Weights of a small image captioner.
Model: 3.85M parameters, 32-pixel images, encoder norm rmsnorm, encoder activation swiglu, encoder patch size [2, 2], encoder depths [3, 6, 3], encoder widths [48, 96, 192], decoder width 128, decoder norm rmsnorm, decoder activation gelu.
Data: trained on pictures of board games with random positions, seen at a slant, 195000 training examples, 5.7 epochs.
Rows from block 5 of the image encoder of a small image captioner, named by matrix and row number. Rows with one number belong to one neuron. Each number is 500 + 40 x the weight over its row's rms, rounded and kept within 0 to 999. All counts start at 0. Numbers have three digits each.
After each neuron's rows are labels from the 100 images, of 14976, where the neuron reaches its largest size: "strongest on" is what is common among them; "colour at peak" is the nearest of a few named colours to the mean colour under the peak. Only what is clearly more common there than usual is listed. The data: pictures of board games with random positions, seen at a slant.
# gate: MLP gate (encoder.blocks.5.mlp.gate.weight, 256x96), inputs 0-95
# fc1: MLP up (encoder.blocks.5.mlp.fc1.weight, 256x96), inputs 0-95
# fc2: MLP down (encoder.blocks.5.mlp.fc2.weight, 96x256, transposed), outputs 0-95

gate.132:525460482593576412449460480454510513568553509510506522504499450485502504490564507459544566538453492494508540490482475471568484532502511486488508464430506491467444512408568572500525433526451492492566482490555499589475522472498539473537463415536478502424519497518501441505512475502446537529
fc1.132:467554461525475494539510468487508450446484476504533486453533528540507557497529473538524542512511478424547519560544522537511427497537502573490513483531519455497552469478515419492579489477556554486473431531464513458500488561481487539461559441596437431502552537519565496420506455540499491432
fc2.132:461483507570542451507440512522580531483479534475484519481483463505539526526511511490438512464509470505484496506472464436431566449469528476457504486435535505524527458443390550529523505487526490566472497478523579495556520497524569552444465599557562485503448477446544415463498533497513527468
strongest on: draughts; nearly full
colour at peak: grey

gate.29:567492523535496562477503495459473418475548493504498470434550492540458567434424482495499490447512550432470494519501543521524523470501502481451473545472534434544454525539444517521455504565504559443482531556528528447549446474536483504529436513484500448490555513509443457554426510441485443576
fc1.29:417461563428433492592476492525530568535506452561508537512557572426460495513467431512478462510487493496582570509522465504484442524535488508589487442505477486516492573486499513493512476450504509493478525493470483509504529443470445464461431501470479490457492519487484401447478448446484529534
fc2.29:524503573490579494543474532591539471507486498478549528533538449542528469506441442514461521455437526536539468404495483543476519494459511536544515470533504517507493435469489549414489478467530496472540526417464459483507519493505470519565469463477422471533559448480480460487390463446493541479
strongest on: digit grid
colour at peak: pink

gate.156:469524540558521467441419499523521488510524540458510496519425547531436546526475447443525473479509439405501564504496462529464482524552530476502522475495466536484507460519518517418494477507498455476433461498476547501515592492440546511458483503559386555573485483502535483454524550508562474460
fc1.156:582448439474500470415497508488541579541466481527514428483514514512461481473504447496484506538532485520526548501529537482414499498540542503525557467553563546481506522519489548484519478481557500499464519579479422536452471499565437580515497497541467491505486570524490463410561437450536494551
fc2.156:473553527479544476542516471570524473508498519509549486518479346534484573514494486470476556478487491532537500512505454557486490551453492470454568518550483483537513569534537483569495487481610450518550516489494503512482465500497490495558497475545526445611461546532435462465453464501528535489
strongest on: discs on a green board
colour at peak: green

gate.116:489469501516491548460548494413477471547526495465540494446488493535564559450501524547440540422472539457525550520460515447515485503549530479508465474533556498512585445471505460413501534476468564557505462535463472522561483526549462476479393472430435462489512462467475442484544468489511473474
fc1.116:566503462528394551556441486499511474547434528499493510522486560471442428496558480537487442519460502538481507538546493434461466476443538443469492509545461485453520447480489527530485502632517497473492548483430470514510422538443540485484515519492467511541463576488463525517554466473458493493
fc2.116:506545474473568476468463503533477453500476424525462516506546467495475500513469490520543495496403421460477471471551508565450434492545483500540441534556499579484548464524537528497456537509575494480577476573513467504539494550446552552522475521452479513553475568542512521478505555491585525560
strongest on: discs on a green board
colour at peak: green

gate.176:555471498578544572461440532516480480499439531514452472493533448446429475573504479504489534487494542499491424541571461479499519467479496560492539482496515498566470491469490533438422583542484445510574437496499465472529578513483482469494517511518508391497490526464541470448477436473467489459
fc1.176:509503494516551444481540501505459559545475443457526503489500532489542507554553567490418464496523519493529488450495582498465530471580493407547482492529547494465490534502574516474495494487593563525576560465433465457565414465509498459514467443480498498546473579491470570500514482495501502493
fc2.176:424520497528446385510555438523494490492517460498485508518473419559504548488503492487559522512468528458447529526486540519488505501455483486529552442475538457538562471544509509468479539425496550607472533542573511499469490531453548509537462440529526425520434504560502486533514517568521502436
strongest on: discs in an upright rack; nearly full
colour at peak: brown

gate.81:497516505502568400483480471500499435561500568482495497541544467449438515426547527506471534473525499545431568515518538480478588472554500464519403517513507542586461469558509442533448542455507448484453481482501408546451510518518573504502475505479450474480477518475467488566501491499516512476
fc1.81:444514494520473502484575539502505516491473494430499485443495483524517504426460613509475501520512517464518473477478507527507464476542553442484511481496541506580532545494499460470486448503599495530544514461495481516491517449518529540449568458562502456521408479410444522425594503480547568494
fc2.81:517444536505463440489558522519479437566494491463555549479507453516526423528500478452490566453500492548488517470472442499529465440411498469527552499455560436520481453520476474507506495461519510491494429456559552425456585480531522532502524567471550568548533496504534523496455437445457521538
strongest on: digit grid; nearly empty
colour at peak: grey

gate.201:477410545438544517564482504524497570523457484435463493489543487599496506506476476555465536492573425528486493491467505531512463509455462505548497500453405487511569468583496458483427524464495487492505563502594463524488484553531507455488482525477537440511486516452468518539493527456534459577
fc1.201:532508428497518497496471425476435556495418485454414509589517459536406499505504566485466480545576472511484594488472484459553489436517536492492492484501483516493480470490534473474534487444463523485490460494517515492484533553478553548435468520438551517447508529512553521441429498482447449445
fc2.201:576487532441519447597532469407528519522503466473496499549482485469475487478465514532516491485493535507459552495470502491411494526532511477520501585509481432436491559557465462493508475541540463521457540453469446545389439543522528545493494567518519505474511547518540564481533540568549471530
strongest on: discs in an upright rack; nearly empty
colour at peak: black

gate.140:435483553528539512497504431468467481510555559496510562435484492557550479461487522488491511541452464517464422518539488526462522464511408545495569528448496384554541462469373554484550475524525495467450533510437532486523443531502497526459549517442507441497507523472473506503509474480524511482
fc1.140:456496443441525542541523524471515512529510482488558563505540506512530496469546494451512467601483457466501568458571555516462460521468522558485523543507492524500499539559542444541586463468567497487512476514477547483409421472530575474484524425512518483474554532455516464587529526502461512542
fc2.140:532438584545459574598491454498481509553490494471476474476500444520558488472467422472570476429499463475568442522525481467503486505486461582529533497465496455468528490570448474507415476526499473489460472501545528589485456511530520470472547529505451476520524541543527474545492510567475433500
strongest on: digit grid; nearly empty
colour at peak: pink

gate.216:537528510503534437470532453459544466486438503520459570443556492545477497516547469461512432480522510521521537437503482492564468469445467501498508482479544470473452465458404525501542511471474539549514496506489478519528491532427560506510534569568483429526479449536392540438475453551427516457
fc1.216:490467540531491493505458471476490451502525399505477492469536448469571479438556563429424514528456513520519530447560507586500520522482446469456514496504541489495518468471521536461470502583519463507549506485450523509482429423449571486417536537475521441534466515579486482494536513419501514506
fc2.216:567507462522546435494528478455526567446468522550601529516518495471473498474457481430491512543464463465450531491442452458487487478468520542475510491469509526531587596422495573507559477484546575486525500556474542520500465458502490492465534534476572465526520519452490535524446570546476553506
strongest on: discs on a green board
colour at peak: green

gate.66:461480547547518412555540561497432525570497460520468505508529549489546484480520513558444475503522523540482496540485470507474504564529515451550457481524528500545539573437353461548522502506469536491475519502433479461474505452495528512458500447522461521621457490535537472490539466515496526519
fc1.66:465534519436533493551517536464445516506479449469505470561501557486436608457497490504475481571557486443508437487465454482541436536517471507516606543562488471532556524492482557512533499473484555459499449493502491493499526467378518512546491428561521508485553492496570464487510478529454494518
fc2.66:532551497470462485529461485556522578522447515473532562532458431548461505449454624534497477517544477509481490388489463455497498476520471506470507481510463543471495467537555541463489427520531493528505533556519565496520528553559498513551478575431515452471503467533459514545522434522486443542
strongest on: discs on a green board; first side has more
colour at peak: black

gate.50:518508552547439497487480526448433510558487474459511513407442420447502531495518483459470535491504487548521513490470480537456463495502553514470519561542530500477495595477494504519439521507456517510491487491447525453469530440541478461575570475446479583470401519499567568564534523478477455526
fc1.50:433449435486445540544582461504609478448494487550481500563559479503530490527517556526457551491480523488523489526545491480537499529482478464500502491529457534528594519525523484462513433585523517480521470527453499505487476549441434420423549519500493437470530539524495458454501454470576486472
fc2.50:512550495456438538497501486530543558582470492549507513448594522491495510461456514433535477448431501538496469483466489546531517465539575524447484487500477468486466479535501446496442476497486426509540562448470537478521497536584371479483445513441541520419506495458563510512488496525505538501
strongest on: draughts; second side has more
colour at peak: grey

gate.63:480480557523475481468511488561554607472422445571421528512536523525524545554446476499492498491480468587511596502473533492566475483458538448516457520526452515428491423528509544491504531479449519495483524535479566510464524586586465469516449531497505545456519507516502522493465517517547489484
fc1.63:500535548482487455422496479487566454489448547482462500552538519494478531517479494537433566512533497506559553428505523487511531451519522516535508559572456485520470446414543476459510476441557442494521462528490491506481540504537563406483513510555437452405461507465455512534462506543504567456
fc2.63:435469556520561461538445499497461468531557482541434466466506540427495563475502493477512459534516526454525546479490510503518572503576553459531492563520515483544475504533458495525544497448443439480557494519521506604427486551557477522504543442432560531508471490432501428540511482492513487444
strongest on: digit grid
colour at peak: pink; white

gate.193:524423487523486534562548579527447545517441508535535501501497515526480506541499504519533539461507544579467506501481426490489544528487459468527499499496579543586466489456417520459522506523471583510479513480543459546547537561505510525512459464473519514462513425529490546571406452586477507539
fc1.193:484527518491575532488478500507527512500395505516477538546478453406579510509479511476522522527522479554504552479542465451435512436532436503518506462471467519520533489414554486510420495463497507539456536527478568533477596523398486494549568481550537474462481568503484441509499518530472488474
fc2.193:427498544467487597444508522499472501592453484592483531486458495510532496521606580568588497498496491466476437519499499502475542474531548505513475536511478505529521530482484494470583482500501465504485516494528449420508478531532518578487545478564541510542507464462510546596552500498533455508
strongest on: discs on a green board; nearly full
colour at peak: green

gate.102:467461475461537508465425561507533479483493570551503540495560479532501451584515498467603506537408505457506518504551485458528506503567468521510454430425475446501445479518429489578486588481500564494537507534542519510504487520516500433481459532501496489599459466479502440473493533495509509507
fc1.102:447555561523456441512498484525442526539419503534504532548511526488489515522508530583463447484528540436501533516537504441475504500485425481520431471487524442480499486558596471516489466486592473513442492521530507478538480444509466549475500425437493555542506539483509558570559491488443471570
fc2.102:535518524517473411552501465465538492481514539505504498566393541450543544490491472541512586534461511467479512506478472512435508496515491490471486417494529457459513559539384492513491518460544507544452502552488458531554568448464606513508515500519474476521548510593534463539489517549499495465
strongest on: discs in an upright rack; nearly full
colour at peak: brown

gate.69:463438513415558576515430493491463442457537433512506406517510443463495482485502440454489495506521547510430488446524565519428452451488545551496505492479490549563461516458525493523476505484456522521487530533485533461545519504504622467456477553531499507534505425498561496520496485532563541509
fc1.69:543520497594497469533522456457468497519518483532393536520494495484507485514538531489569539455543424449512530493558522594471521401500521499500480525541476566501577471540540505492427485559474522451507554513541509496512542544518470590477508555462523555495496530524463471529497577501502484571
fc2.69:476552511490509498529498443505523437468534519461445542512512532524547537563518511503500493511434491515458484481564463475497493489495585490498485464534548505508620583342544495490514526576533446539493491484489498465468452514501547511478530489597555444472474514522509542561486538483508458488
strongest on: discs in an upright rack
colour at peak: brown

gate.207:544471538543477549452551427503473462449475469497470496547465465487513485440494437480498506476447517483560439455459466513544432520489451535461557494516543489549527475437557464435483457453449574488541447525448520477512489532479520408484527531408459529547541505519499440502449461427487515527
fc1.207:502529427528509555529521501467532503553496530479490447475554525533439539446526569505524520506483531497483458477419545507536474486381460472590490534527526449532540497568492550570449493505520500555547507491520518485576430487454488481472566537508557520479510507521470555478558461465411497539
fc2.207:432511478515505492459541477529435436464444491492441489504531445546484523469549430568519603484472490493473496476479538542449471519496422451480504481528534471515468465514476444474541538509517478461425479557531417524470520530485577543517466407543487497551484535572462531539563506545530512528
strongest on: discs in an upright rack; nearly full
colour at peak: brown

gate.148:489508568527473517493492605493550464519463529475474561510452497513494463478568494519481499481472461550506433495512465456514504515551458566546453494522466522557469596441493495525565496440496466502449460441426530495415514509539474521513465531477459561463457505562438533533418439492544464510
fc1.148:522495445550479529479518504541479498440552513473539455528535502501518500541496501483493524522593477464510506453542471603468427596479518482501599455524538423497596480527503462524512521513533547547491525497509478478514455459518551429511523495530546456482516493436550512449459500514596577500
fc2.148:556544461520486488479486434453533488431491517540528517491402483470506479472492476520515492437537493509480541515552427492484447496523482472450523463440577605516525535488480516458514496468522520552551553437482504525437430427493473458440502588405505579483492527508482520547516471506454524505
strongest on: digit grid; nearly empty
colour at peak: brown

gate.24:498406451499482529488524531486502511499522508496419506532386546498492487498499558499486585539535449491528528499474455519543431464479496456520495536503519503459545541527588472461439497524579442486475481481505503495480601477591550512568485492466533539442422493524534504559548452515522509511
fc1.24:494517436447426481502525541500585494491435444500481512467543459518502454554478497512557474507546464472473552483542513479529568489481537488498551584571447547434494531492483509525453519508430523490581483476512490518415492551466473484495431542558512445407496532493541505478569435533529486526
fc2.24:469574504535544538565476455526524543571530511484491465406536545460568502477568444462439517532422581524477551489468509474518488566485519548469466477539487484463518444535432511499551526523490472504529466488495469500484476577458478490430414420487496465484471486440522503502485496545490565463
strongest on: digit grid
colour at peak: pink

gate.61:522473509531554493537524483543523589485525494531549438571521533477540483578534445481449489506513507451539516472518530519538492563551503485507577459443507511456457508459539556497600533509514503536502519531444444532463480537530581485509531461506506429507434390478458472485480494462569525452
fc1.61:441500528513480504433545476539513491487566509467560529508468542431566507528579541503419450520522503526471529542570537505473470480516474534525530540519510468471578497434549509493513465480526562556513492579533457474522523520550507469484472536487461419540453552488406494515465448531569548441
fc2.61:504493471488472478448501469489550477461529506531572479417461416508539464515471523454549536523512507496488493489467361491475493429500546466495489493526489495532482491503425590514401464501506471493453511502460525503529426495546526448548535507561496458506431526478484435497442487507463599482
strongest on: discs in an upright rack
colour at peak: blue

gate.224:488594512424529428483512498457424457536453556465472430423524520462515505453500459496524538540489532490508386486532496507423507524569520499477553504501513555463483499519487567449531444498548484531503551490573496472482517531485497514507447432386518540474479474515447519503518458492525501534
fc1.224:526534543499488554450486550479440523517523512513523516580535534511460481552406552531483440453449505499478459528532482466555532512504486432528489445485494601526567484557395525470532426462476499551462434529511519470434520534535472480556466514546538437464494482459490513456499457466545512525
fc2.224:492530477572467512541425455466568490497509489419512425440466565468520508504510455476515507484509538473530502549440522529530508470496546491516481555539548455487520521502481465500496502501486527453520524576388455490468457506486462534440474463529554466373483438458534481441512473522589503479
strongest on: digit grid
colour at peak: pink

gate.160:596512465503488564558516526469545490460484475504502533408553515490554423466428481556463441471460508459572479462587454521491480463511493480457442454489447507451511494528476454526564491486514417554529497468504544535601458500439446465480502468476473495470480481459503481472483545516472534534
fc1.160:487509473549399561556493473555495507510507437407562569530525509493504444493459473517500533555449493516549515441534441491441457570415499513565477473477537468490539506509440510506494494482523469487540561539535450571508465483445505510474413465500453469463413536496473485497506441490530497517
fc2.160:574552564526510428571556483486497451481531490420477582543504520592476474524567467499543448535501447511570467429497471552480498534502478517596514480529463459467527523475485512520459493464463527500508516475483433524489511447567491503498539444474501497483538501455459492540425517499456464413
strongest on: discs on a green board; first side has more; nearly full
colour at peak: green

gate.251:588492505500554481484503528496586503498460487426566493516461564476462479548417545557479527474490535492495469559552559514461530507564502525529433427510449499509546434437459559501515518511476451493498516540551526404497488472419474475468481511498463539481432552534456540525557506496456496498
fc1.251:563518508524438457483539512496447471456487516484512515556436419574493514468426462506576580451462525523425536532492518509458515468481559466485461497489470545494476503546475455493494551485519509578527465449583526483587466534551451488438519494502523530449443511493516545439516550472435491520
fc2.251:548482494515485492513513560504484523558546565550454524516473582468482532512510526574497526457474453475500451518491514460490509506434456460407501542430538417517471477524474553499524536566465420520555465437517540545483544464521546503438463516591454466467584464522526472495466474468472502459
strongest on: stones on a line grid; first side has more
colour at peak: brown

gate.111:503476467557508440436515503464442557511622603522586585508424504506512451451454490450471522520474439486494502482482493496535527453527476507466495499423540538519518528538511521448520523492515534457540483600500516557520535481504524537467442500600506530513505526522468451468512526472514474480
fc1.111:504459496507454500438507493416530570477518482472479482445494472538506520459494556517521544508509611420506479574548510495544517461519471491487492404561559544526523517534552459565549483487390507498525532439507497484545455494496481493439458511534426498558512510487577488477464471464536543522
fc2.111:545528528606511460576515542463543519545546528455538539467457482477513505554445483522510464473483463497456543465443436441474505461496513570456527426539545464521454547564490538531489443551521484489488451426515469458533548547523483494521442528522457476482539562451492451462428479542492548488
strongest on: discs on a green board; nearly empty
colour at peak: green

gate.113:518469499487523529509523505592482507448544531493487465423510535507527564545492550504475503586520435555502532493454463529572471533504511478470458534508577429511531512535455431521488455452420473509589544518538524473451507448453522488580489515510494526507478531585493530499480453481409528450
fc1.113:562403428482526498519555506455480530471443481518527507505518477523432518468500491427498484512440447453480556487543531449518470525442497527539484441532453538437512557448477484517518465541456492445464452440545431483492519400512518506475483487534541521525482468505476524559489498410525402536
fc2.113:590552543520446502561449483429532538510431450492510519492544487468467450517505507448490472492467507477430479532416450465487470498482501534504597538521476494526474490439476570518498488486532491507557559491519485561477542499579533506432483445465481482477515446430442432567455444496457501484
strongest on: draughts; nearly full
colour at peak: brown

gate.35:465466453515498571464493465496499434485368490528498468578444524449488473494419515451506537488465535450459549472460524456477386489504482496457478500577478520524490490461505506505510552518552516491516478454484549524401552560526567485529497464510500577499472510542528578489469504523520519491
fc1.35:513511509459546518471492510503464486490486507472563456487459492519505475506500503479466445534492501412436427551422500554496533534536499487446538463463536461488529535513472510483504513493580555548533550530491489491494486439493519566447510394397465548598493554508436494441469451467474476571
fc2.35:532551467482499517497502448485517523464539520452453498485480497526524471497426590525449517481520439426410477494497493524430476481410442451462543462488485516534469490449532468475535505466565479501468526490494513427567494375479537512572512545591491433523510505541524468486495510492498547543
strongest on: digit grid
colour at peak: white

gate.223:461407501530525546490488547536442508490549473487427504461467551476501454504475454497487498479497513475486588580475452432537487505481453542421533553499504469541550458547507572511457524561488470484572469513552513580508556459429491551489538535545479508466467456503475475512421518451519447530
fc1.223:499496476510545567468467523527495501501503572553428494435513539538445507527448462542466500519482474490487491556529459429499512423447496541491446485476521443477553488514459468521501483509560436510503531570471419572543467432474413495546548518549561548529541452434428484467494493511496511549
fc2.223:540498531511530501432494563467470561474513499543541453441535487460568507490501561550430469444466524495564478536530373477534420543479475480490479542564404520559494490470491543466530491502539485457498524491529497492491552501499472470544509510386493541453456550465489448524505489520498440501
strongest on: digit grid
colour at peak: pink

gate.203:513494494489519507595561482508484483559517546536472493544501472471489452468477477443457542460584481494438506495537549518544586508499483579483480495512563532450428517482462541498577549417521462452515525553539493455502535425420491484473508517482458518609471489540482426512465482493511501499
fc1.203:476468545512473509476523576439463488478505401488442491533508493562502482526526521468461505458557502437450500462478471465471467465561458489539537542529546546431456499489441489532546474478605502430464496517513514540478508479513515490490523427498444580405434517450538503463524455513449478444
fc2.203:460504564445534476481560556546493478517443470419499505529528475452460498506528545487442565533526496467586518508486545515534483439553561461515514524566480594480532537545505520515464415495549465543453516505503552529503573556503441523499500481478505459500457558531490537512567444577460471519
strongest on: draughts; nearly empty
colour at peak: brown

gate.80:517477548455552537444475472493562522504522474522509518538570472508456440447552489495516527513494475431463543445508536495588453516463506512498452542437485505510478529470578474490501437550430537591551467549580463518494471460502444507436479510534459457460513477538566520498435476470567530456
fc1.80:596502519489478573470543434482491485512488455503481468490443436563509480481458543459536541486428536475492562462483512510503468479455505433504407485469523512467459544571427503515515459518421498540481544432507523493469561512518476561472506486508501492495481527593509520530472493391571538526
fc2.80:410529480501487424548520433554512491516515588464484558490483474490522552530487473442535522531541460450508428482497485462505502437548570530471531421520462488521457542507586551527591496513490543509500465500514416492485525602517472518508471467469477468463499542484460549569456506466503534515
strongest on: draughts
colour at peak: brown

gate.36:465462431499454467506509483524496448514442543501512517456529518484463485530445527492527510541517478496551464516467619561491523447495460576559507589459535599507491505515495486527546509524540559484447414452510509512514461518579523513573497514462515562506503533520454478558513460441444487566
fc1.36:490479450583475530546473516489517475562539506455564550524568545529554501516541478554474581456496471466533483499429547514517448480505640474483520505474479551510483531542472509486511530453542548526489542495552573474432520510471480450565447480575485429463473553495468504479534524531491513500
fc2.36:481506441473431514527476413509558485494484483482488439497483561428551502536520495464602519533525560505528523500447488527522498423482510527501410482585542471512501557480460507533474517477452508498460527515487464516451482501413465512442484503496573469509570428500471510463529531462555581441
strongest on: stones on a line grid; nearly full; second side has more
colour at peak: pink

gate.124:481425486469460520526438439440534552522491482504516562502540523485504509455460453501540524487471559471472544487519551477440479456566472459525475522483487508529501508427496538578459574489496465520531484555507464549527523444478571470407525504440495532456429551439553487429522506529467428453
fc1.124:458547452461483470534517475476450456505468529530499577488475557553462426524491495574481476446523446461482591490510510514526554528518463509460517577488501458475471561484460436540487484507384488476525514491460556491486486499507462563523525524540502422532461467519382470536491465523526458548
fc2.124:538497510503493553557456445493547504526499505540585549526450482592436492462439548476520564535525501541556570486474479573503475501513581572480505450516494488529567509460450557477455566529500533496475506490461489537517453464449512467513446554537496400499567458483486510503477468496477436474
strongest on: discs in an upright rack
colour at peak: brown

gate.240:554444521529377506477467496537504429486454538468478466518502479568497469499370504497480508524508542506512497521466526448496451525496529522504486492473427435478544508510455563472432476503439491499508492523486532496391464504536515505495488539534554467586509473506516548424491527421463560503
fc1.240:535480531496509545429490489496537562563484593517447547474496484528543470477547465508397531410524499546487566572550482465497520557495464565482512500477457500522465511470557506442578515471558493492487496431505451506458482494417451498459526518522485432488537514432546523439477481528464529516
fc2.240:536462457504498492495469486510525547562534579526575447438502500470533518503420509481531509546496500502506513443497445441472485558527521497458489477527473461466518484451553573537562486459507472584573563467447458532468536540463440476493494536529492503541571573482437545575562505539515547508
strongest on: discs in an upright rack; nearly full
colour at peak: brown

gate.65:490469459497504464436503493489515505525468481504471431522480497495501483476510501517446469486440448385536489506404491469523466523494477467519516462511511453555444564547493443547495487532507601473596495524505514486499550456510586542488444533526498559591550487480568512549522535565534555514
fc1.65:493475461507533485514431556542552537488484520559447443425543503544492504519431502431518445504530535513483495553515493512488541481453410588482543451497505459400487538475466501537482567430577478567505477515504423462501457530450467536519477460492487448531465529469493500511583519518504479543
fc2.65:489515529497487499440508506473506551501558449473467551451521465467583475487559538565505547464466532544468560537523564532483488573490511459532483537399601452455540526549460533425529528516520478513539526567488449559473465430468556506490446538504536515555543463500538480555486471501494494476
strongest on: stones on a line grid
colour at peak: brown

gate.184:409446521513546499537501548538525498495518498534500559532525466513535441510499432517481446503475440518506429477565438475451462480525457506490539483542489464555522506511484532573487406502446478453458525533430489462495471455503431543462619501585508482542499473563479486489531516545493462550
fc1.184:501587456497459580482557506406453493521484549498485566497500486434486491516531477528555479537478513482478507477563520511516524520527485468458569566510514457504478512538442434415460489499512464448485505465499561506495467518522548518449411539540496517562475497487543516450425502396459460555
fc2.184:540510535454548455504480514527456513473505583522446483557569557572466513559563512457475449488548495589496406452525503490501487543495508452528525456505508482542478508442468501581515485517503528503549481472559443501443479606438491484465529472468463573465465499545520518534453482506518437524
strongest on: draughts; nearly empty; more pieces: equal
colour at peak: brown

gate.167:559550534508495452458500451508452501469465485466452495486442500492461514511448507557484512499520517426497511513472471499539449537538433495479536470554469552538466495585488417531482540523568578445455550468511515609439461462537558438493496508520464511492502449428511556419473481463532482481
fc1.167:421489602503503511366484508548523458506489514490553565436526472502505486499473478468522473548562509470456516441464438511516487436563405529518529468524569460550445480496530447484468467480480503497468478508513497538517543459504482504467514523504563549470464537545423499513454513489448580515
fc2.167:452480572490440498592495466539541512450421516535477521551496472464565525522516524486441528467506574533433457456533492491486512461405573500516508506495505483503460438515471459474507499548549523511510506480464495437497465499491561553496495530463524506493545499530560481545505390441506596439
strongest on: discs on a green board
colour at peak: green

gate.235:465499453459480463522420526503514569503540478497567467483517557525537523448512485478524450495470544556466466525551512423521507550521501488451545489399469453488568483496478460484461580488500552549499491536558480493500416513477505488569442481519482486454556495578491432440496435504459547439
fc1.235:469491551521524475499535566539510459516496511487547484495458514427525517463448519473491434506495493527563526541501575519543473454523456554533482473545458478470444481508636485440519451547561561503510520518491533483487515471455446563515476453494528535510569559511443494594442526437502450466
fc2.235:533451490513485443508481473515551493409491512484535479487444568523503513494468461493490517564466554522496517565440449559474407510568514487554474455539499462482540526470428517465461511535525504539562528549512474504541496493455509477521441459494530427459544477427507493455477627514543457551
strongest on: discs in an upright rack; half full
colour at peak: blue

gate.135:540501523491478494498511527527460455436459484476481466500486552475528477419494490479544500532543488469519499560562553546491559489507562440438515557486509457496518458485500487417512515490455524516475524501451533456519468510476468553531386481551568394406516451516505466455521433471572514450
fc1.135:502471494466456492455488416480511520520464447494526479497472431521424445555528478586474532485438450485492488560533530563419488518458485465536482543496483463469558488509423526480459557529496545461491494493458435573451449520457480542507522541423451527500532489523540527471397521486467511442
fc2.135:499494524544555462416482444549517533492514499524450500484483437472498512473510586524480480518472460537476514443434501489509543472491446515446587577500490584457485508534550494532580459521530596513491565497470517455495456504519538507509562559527548600506512525542486551482503474455528520571
strongest on: discs in an upright rack
colour at peak: blue